{"encoder_kernel_size": 3, "decoder_upsampling": "pixel_shuffle", "optimizer": "adamw", "eps": 1e-10}
Rows from block 5 of the encoder, named by matrix and row number. Each number is 500 + 25 x the weight over the matrix's rms, rounded and kept within 0 to 999. All counts start at 0. Numbers have three digits each.
# b10: branch 1 pointwise conv (encoder.blocks.5.b1.0.weight, 24x96x1x1), inputs 32-63
b10.0:516443483503496502504499473499485477504502496469479453480527504471480511494508495494528478496484
b10.1:465461553518529505441420456509482461498543506528498528504481514483480506494492495542483490482473
b10.2:532483520534466483495514481539497509484481503487485480513495478492479537536482509481469466457523
b10.3:496502482483511508511515515458519483504536500503481495495450509485521481501535478509491488507537
b10.4:501501512490493455455472490469488463547489492551495469511510510484521500530487521484478503519507
b10.5:534508486447552519519455482489493454517473480506487466537495513508566444490498505486488519482504
b10.6:464460482503494509469504459475506507502473477503499477538531469489477495528503507466484521473486
b10.7:514510503539482520416493468492477480482495498471474443498475573487498506465503515503479484484491
b10.8:476489503488482476505442465455505495523501487467499469493504482527500485501524491513455494506502
b10.9:491509481479506498492524534486528506512507512538497533517522492489489469504480500490491515495448
b10.10:472489486496487529458469485499518510532490475467486517523496503490496505458530529464464513456501
b10.11:497454497449501492513438475479496457462522499499441499521503490413515505494504498498513480473454
b10.12:477497466474466505493465463476489511513534526533478483475527520464553495481475507534495493495513
b10.13:485526494496425499502488487519514518456486434458506480524492539488476495482516504441521450521524
b10.14:500484479508491505489470433491509466467508471530479527465506497493477521543469498521480495467494
b10.15:464489495468522497479490529525503485529494463489445467475506480455535511500532483500489463516451
b10.16:491528483487527479519496513474505489471520498496455519497506509523513508484501462505464500489511
b10.17:497460436479452515475442509485474498440535465538528498540480470479463507517489464520512478502454
b10.18:496523522503491507485465511517494520500505491529499486495543500482516525518509528499499550504520
b10.19:482464488505497481484464468512520472512511495515501461530472492516523514495493495500419486459452
b10.20:495465485499542487493458453511502499527528486500504499467502454457501470509522491489471485457501
b10.21:504496513452538467523539468484502468511502476472484536451493481504499526480489502475443490498475
b10.22:547419467472508526511466501465496499516448528488471458484492553487512498506551498468516507478479
b10.23:473502481450539538522484514460513506504512520498505482497493489506524497502543518515468516499533